Weights of a small encoder-decoder image transcriber.
Model: 64-pixel images, encoder activation relu, decoder width 192.
Training: adamw at rate 0.0026, 8000 steps, batches of 128.
Data: trained on short English words printed on busy colour backdrops, 90422 training examples.
Rows from block 2 of the text decoder, named by matrix and row number. Rows with one number belong to one attention dimension. Each number is 128 + 24 x the weight over its row's rms, rounded and kept within 0 to 255. All counts start at 0. After the name is the row's rms in percent of the matrix's.
# v: attention value (decoder.blocks.2.attn.v.weight, 192x192), inputs 128-191
# proj: attention output (decoder.blocks.2.attn.proj.weight, 192x192, transposed), outputs 128-191
v.20 095 [ 81  88 151 116  96 120 171 118 127 161 104 130 150 134 136 131 142 144 138 107 142 132 111 119 150 123 114 148 152 117 152 144 135 143 101 135 163 139 119 117 107 146 140 153  59  98 101  84 124 188 121 137 109  91 161  97 125 127 152 171 110 121  97 162]
proj.20 098 [140 149 106 142 106 105  88 145 141 145 150  99 111 132  93 156 111 139 152 103 127 108  79 142  94 156 126 101 113 148 180 130 153 121 126 109 174 134 137 144 134 123 101  80 138 162 147 124 146 112 110 132 197  75 129 122 136 112 139 120 143 141 134  97]
v.21 075 [131 142 117 143  94 135 192 127 107 144 137 115 168 128 137 119 126 141 134 111 137 148  51 153 133 127 106 110 124 113 115  97 131 105 153 129  98 116 109 129 102  86 170 162 146 105 163 131 117 115 123 106 121 110  83 135 118 136 151 177 101  69 180  91]
proj.21 075 [147 128 121 140 178 100  95  95  84 155 120 110  75 124  79 108 136 125 128 141 129 154 118 128 129 147  94 139  95 137 148 111 116 104 143 156 122 163 143 108 128  84 106 107 123 124 123 147 138 114 176 152 168 126 163 108 129 155 143 153 152 170 140  99]
v.22 078 [129 103 131 118 139  84 123 128 120 146 116 147 133 107  96 168 130 132 112 127 142 154 142 168 158 121 126 135 137 122 180 157 115 127  80 100 154 154  82 105 111 142 150 153 100 109  87 144 114  95 140 126 146 149 136 114 110 116  95  91  99 140 107 127]
proj.22 072 [113  97 194 146 119 138 138 130 105 147 160 129 121 125 152  96 121 124 110 184 125 133 144 112 113 163 127  90  82 114 111  55  96 155 115 150  71  78 125 146 129 142 110 122 133 159 141 121  85  83 143 123 135 119 156 121 116 142 147 122 149 107 148  96]
v.23 084 [ 97 159 121 143 116 170 166 107  92 124 136 151 145 102 101 146 106 114 106 143 150 148 141 157 131 137 146 134  93 125 109 102 140 118 113  99 118 148 120 127 136 123 141 142 144 149 169 153 127 112 146 153  68 133 107 108 114 117 115 150 130 116 192  76]
proj.23 089 [129 118 145 115 185 135 138  85 122 127 103 155  99 128 134  66 131 131 142 153 177 130 117  93 160 119 106 176  91 122 162  78 165 119 109 159  99  94 134 125 137  96 114 156 118 107 123 123 109 105 152 152 161 127 155 124  97  99 134 147 173 129 127 127]
v.24 082 [144 139  91 118 128 102 101 118 133 153  90 143 138  91 106 149 103 138 143  91 128 114 139 118 165 160 129 142 122 145 123 162 123 109  74 113 163 174  85 114 178 130 132  85 135 158 101 110 157 147 144 162 136 124 131 112 125 154 146 108 128 123 157 137]
proj.24 083 [105 112 159 166 138 150 174 134 143 133 182 172  96 106 117 159 141 153 136 153 136 153 129 113 113 140 164 158 130  92 142 119 147 130 131 100 100  67 112 147 119 142 142 188 128 113 112 119 153  85 117 154 125 132 146 133 153 104 134 144 134 141 162 134]
v.25 090 [122 132  97 102 141 169 154 137 108 150 134 127  99 139 106 145 138  80  85 133 120 108 154 127 146 138  96 118 107  86  98 143 101 104  74 137 133 134 128 166 131 125 113 110 149 112 148 141 106 139 111 143  64 120 137 102  90 149 125 178 103 175 147 123]
proj.25 098 [111 121 157  91 144 162 103 137 172 113 110 198 112 139 142 110 135 122 135 167 184 121 146 130 154 110 170 157 109 105 154 133 131 125 110 123 168 116 124 131 137 128 127 197 122  80 116 124 107 150 122 142 182 163 142 134 131  82 125 128 131 134 111 143]
v.26 105 [125 109 124  87 138  96 125 145  97 149 144 138 142 136 104 125 120 158  91 139 160 166 139 171 155 125 127 114 111 117 163 165  83 149 115  90 156 152  84 118 110 136 101 111 129  68 124 137 117  87 149 122 125 158 160  79 105 108  89 114 122 157 113 141]
proj.26 105 [123  79 181 104 125 133  82 120 158 125 148 139 100 123 142 107 119 122 138 172 116 132 197 114 102 161 109  80 110 105  78 103  72 145 103 144 105  90 180 151 121 131 135 151 125 160 128 121  60 116 137  87 131 168 135 119 125 117 134 137 102 131 117 125]
v.27 111 [128 104 118 129  96 123 115 112 169 148 134 113 153 155  93 149  99 120 131 128 137 118  65 131 160 144 142 162 154 103 150 103 106 129  84 145 133 130 105 102 115  56 115 147 127 132 129 118 103 149 142 105 151 141 117 102 141 177 136 127 126  85 119 156]
proj.27 106 [126 193 131 151 149 114 119 140 108 132 142 144 115 124 171 117 127 135 166 117  67 128 152 127  63 128 123  93  79 149 126 110 116 141 118 122 141 154 170 118 124 119 106 110 111 112 128 167 117 115 127 154 170 115 118 123 163 138 129 140 128 179 133 130]
v.28 115 [116 174 140 156 124 160 137 127 119 103 104 126 126  88 163 105 131 147 168  97 115  89 116  97 141 122 127 122 118 140 118 103 195 130 191 153 133 145 125 153 142 159 105  99 122 156 142 128 156 137  91 137 148  89  69 181 143 115 172 159 116  97 163 128]
proj.28 114 [123 121  42 173 152  98 141 121 127 131 132 105 139 125  69 157 124 140 119  86 137 124  92 146 109 131 116 162 169 152 183 141 176 112 137 116 112 149 155 120 113 116 157 125 125 152 120 122 216 137 137 178 115 125 114 136 139 141 125 128 144 158 135 130]
v.29 093 [158 159 114 122 139 147 123 141 113 127 101 124 102 116 134 124 144 134 111 146 113 115 159 147  18 148 127 110 119 136  86  96 139 124 140 102 113 102 187 150 139 188 130 137 126 131 119 160 150  90 115 154 102 114 129 132 117  96 133 101 148 149  86 120]
proj.29 089 [147  82 165 104 104 145 139 158  92 123 142 132 140 119 112 146 135 105  57 142 169 128  87 137 193  77 162 118 135 129 116 128  99 143 129 143 150 131  58 118 151 127  89 126 127  77  97 114 115 127 125 109 148 158 130 138 117 156 136 110 121  97 113 136]
v.30 095 [105 108 111 110 112 137 161 165 127 150 104 141 107 154 136 121 160 127 100 142 142  97 148 105 101 178 129 124 141 103  97 104 104 100  92 135 119  75 170 131 136 139 151 127 102 120 127 138 133 171 130 136  88 126 191 114 113 132 138 137 155 176  92 132]
proj.30 092 [140 155 152  97  96 133 118 159 149 110 145 151 110 153 109 166 131 116 135 134 135 146  73 126 153  90 152 132  94 147 137 160 116 140 119 104 221 134  64 129 154 157 102 133 132  78 127 106  79 114 122 111 182 136 121 122 103 128 111 119 127 100 116 145]
v.31 107 [ 97 144 155 134 121 123 123 110  95 111 142 133 111  92 182 128 156 118 158  93 139 130 151 117 166 146 131 100 103 149 125 147 163 118 169 137 162 178 130 104 150 191 113  95 120 120 120 116 160 157  99 165  97 106 128 149 128 117 129 199 108 138 135 140]
proj.31 108 [122  95  75 143 114 137 135 125 168 126 105 105 138 142  87 152 126 130 138 102 177 113  96 125 118 155 130 180 180 117 168 137 224 104 134  98 136 107 130 142 122 123 148 144 139 179 152 113 170 135 124 128 129 102 139 126 103  89 141 123 151 132 124 110]
v.32 093 [142  63  88 126  88 117 175 113 157 166 149 135 135 131 103 161 109 118 117 129 128 156 111 120 181 131 149 125 102 120 163 130  90 127  43 113 119 155 102 112 106  68 164 103 117 117 150 116  91 120 104 122 114 123 153 104 109 161 160 140 106  96 146 139]
proj.32 091 [110 170 164 127 166 119 101 115 121 133  97 130 128 131 146  92 119 141 160 145 127 133 139 121  81 137 129 115 121 122 146 106 130 117 103 122 149  97 142 133 133 109  65 137 113 128 145 130 108 100 127 134 205  82 139 107 161  84 128 134 120 167  99 134]
v.33 116 [124 159 141 125 150 149 115 122 122 134  64 118 109 117 123 131 133 146 140  90 112  74 141 123  86 169 102 121 123 118  58 119 140 129 146 164 134 102 178 151 153 164 117 136 118 146 127 133 153 139 103 154 120 102 140 160 126 118 127 137 142 148  84 118]
proj.33 114 [138 107 100 129 139 141 160 144 139 120 157 146  95 117 102 179 123 123  82 115 122 132 113 129 164  81 195 128 168 138 138 166 127 127 140  91 201 137 104 144 128 134 130 154 112  66  98  93 143 129 105 148 142 164 116 151 130 132 123 125 101 138 145 143]
v.34 080 [119 159  88 124 141 155 136 159 133  85 163 121 103 159 159 139 133  56 136 155 123 159 160  98  97 112 155 133 146 145 128  99 112 112 120 137  94 127 170 124 141  96 127 106 156 146 141 160 117  93 143 126 139 112 152 137 154 138 122 127 147 136 164  81]
proj.34 079 [124 131 116  98 135 149 142 128 114 114  79 151 162 140 191 107 138 128 113 138 151 117 117 126 152  89 130 179 131 127 113 143 162 133 144 138 128 132  82  97 119 132 133 152 167 109 147 146 117 163 104 121 115  95 110 134  96  85 130 129 143  86 116 129]
v.35 103 [148 138 115 104 143 131 109 114 134 107 164 152 114 140 143 116 103 118 111 158 153 161 193 149 105 116 150 128 129 162 145 133 126 103 110  86 102 146 124 104 157 147 144 132 152 129 135 165 153  83 166 141 131 152 182 112 138 118  96  83 154 146 142 119]
proj.35 102 [121 116 175 127 140 159 163 107 121 114  91 129 115 123 159 112 132 115 157 158 139 137 171  99 174 131 140 158 135  90  72 113 131 137 124 156  97  74  92 130 150 124 141 161 120 130 160 130  94 112 141  68  92 111 143 120  88  94 144 132 128  87 119 143]
v.36 115 [118 107 116 115 117  85 124 109 147 182 131  99 155 143 103 161 127 128 128 108 127 122  98  95 177 133 102 147 135  93 142 145 111 143  81 155 134 148  92 109 108  77 127 111 129 124 136  72  98 161 127 148 152 112 160  86 103 167 137 146 122 101  93 159]
proj.36 119 [114 198 148 132 141 144 105 131 159 125 166 127  90 135 132 134 126 136 183 144 114 146 156 106  84 163 136 129 127 122 137 110 132 113 116  83 151 110 140 149 115 125 129 180 123 134 134 137 120 117 131 136 179  91 145 123 172  96 128 142 127 160 120 131]
v.37 088 [144 135 112 118 128 109  94 129 140 113 171 130 112 145 145 121  92 100 111 137 153 172 166 131 152 125 163 122 158 165 192 172  98 125 124 100 123 163  94  84 118 129 159 117 140 129 135 125 151  78 161 126 159 141 170 117 155  95  97  71 164 109 104 136]
proj.37 090 [116 122 156 138 111 130 136 126 139 104 113  93 125 119 184 130 107 131 181 137  74 129 207 126 116 145 126 111 132  95  53 128 112 150 121 153  87  91 135 116 143 129 147 128 128 178 164 131  98 130 105  62  79  97 116 111 131 104 131 123 120 107 121 127]
v.38 118 [ 77 103 146 114 119 133 155  97  81 151 141 138 131  87  93 140 133 116 116 105 166 111 133 139 177 153 111  87 107 121 104 145 106 111  92 104 144 145 114 142 119 149 129 121 102  80 137 120 113 152  95 143  67 106 146  85 144 126 130 167  96 153 139 128]
proj.38 121 [135 100 116 102 146 131 105 121 157 134 112 157  82 131 118 108 117 137 145 139 184 105 117 124 124 126 152 142 127 120 172 113 171 121 111 109 178  96 155 148 136 116 106 173 120 116 138 109 128 108 126 114 210 126 142 131 113  59 138 139 139 149 114 129]
v.39 108 [185 159 137 154  94 111  97 126 134  93 132 139 114 117 156  84 116 144 124 117 105 123 129 167 114  95 133 122 124 175 144 143 161 137 192 156 123 147 119 124 124 144 120 136 127 139 128 115 144  86 136 129 176 125 112 174 126  94 119  75 134 118 134 128]
proj.39 107 [121 127 131 154 114 131 148 114 124 138 147  86 166 123  83 143 131 125 123 109 109 153 134 128 124 152 107 119 167 128  88 136 102 115 156 144  67 142 133 115 127 126 178  99 130 183 115 131 168 133 148 111  37 128 145 141 140 184 146 125 126 110 133 131]
v.40 096 [119 125 113 127 161 168 137 124  92 133 150 124 111 118  91 151 138 119  99 131 155 139  99 139 185 114 123 128  88  98 132 134  88  98 139 107 137 150 100 137 110 127  99 107 127  89 133 136 102 109 121 124 103 117  98  91 156 152 113 180 108 145 170  77]
proj.40 098 [116  87 129  85 151 145  89 121 153 128  96 161 114 131 159  56 121 134 134 166 173 107 157 115 114 137  99 149 117 112 148  83 159 115 109 149 101 129 181 129 124 107 126 154 115 138 120 130  99 146 146 139 163 151 135 130  98 103 127 142 147 148 126 115]
v.41 124 [118 156 114 148 143 142 125  94 135  76 137 125  99 173 138 136 119  96 127 156 127 130 112  90 152 126 156 141 128 120 123  76 134 117 147 125 100 131 131 153 108  92 119 104 166 175 128 151 129 109 115 112 143 127 115 147 115 176 148 132 130  91 178  99]
proj.41 129 [129 155 110 111 156 121 131 105 106 130  83 126 179 137 178  81 131 133 107 130 134 119 120 122 115 121  73 195 128 145 130 107 168 128 118 125 108 157 104  90 122 115 108 108 130 111 141 129 129 154 136 178 125 100 118 146 121 129 117 131 140 127 130 127]
v.42 107 [159  95 133 120  97  81 118 131 172 160 122 118 143 142 149 137 147 158 152  93 122 121 116 101 120  86 108 139 124 139 155 134 119 147  98 147 114 108 134 107  98 120 151 129 140 143 117  54 121 140 111 125 168 124 170 134  78 135 139  84 144 114  70 177]
proj.42 111 [122 199 142 139  96 125 118 162 133 132 168 109 141 144 113 178 134 127 177 121  78 148 128 131 100 148 128  90 139 143 104 165  73 113 155  99 153 145 105 134 124 144 133 124 129 140 133 130 159 129 114 114 111  91 128 119 186 147 121 117 109 136 131 133]
v.43 107 [125 124 123  97 163 138 124 147 121 143 129 141 105 134  84 122 117 105  67 173 136 129 182 153  72 152 112 101 116 128 109 151  89 131  71  89 109 106 130 154 146 146 119 135 119 114 135 167 125 107 160 109 104 161 168  85 151 123  73 112 138 169 121 120]
proj.43 107 [130  95 199  71 120 145 125 137 133 116 117 158 114 133 171 113 131 107 122 172 130 118 155 120 171  91 143 116  89 108  85 121  78 133 120 174 136 112 108 134 146 146 116 150 121  90 126 119  55 127 130  95 133 178 134 114  96 120 120 121 100 108 119 138]
v.44 098 [131 154 173 135 161 153  89 160  96 112 129 161 168 106 131 116 105 137 102 129 146 180 181 181  95 130 140 134 151 167 139 137 151 127 154 105 146 145 120 118 161 160 107 147 136 133 126 166 172  91 162 144 115 146 133 137 159  79 106  83 152 159 121 114]
proj.44 101 [137  80 152 142 136 130 183 116 124 129 134 138 107 116 134 111 131 116 112 137 144 140 137 108 177 128 124 125 123 104  93  95 148 146 126 160  53  82 119 129 156 124 174 127 136 152 122 126 112 105 144  91  66 130 149 134  92 137 134 130 139  95 135 104]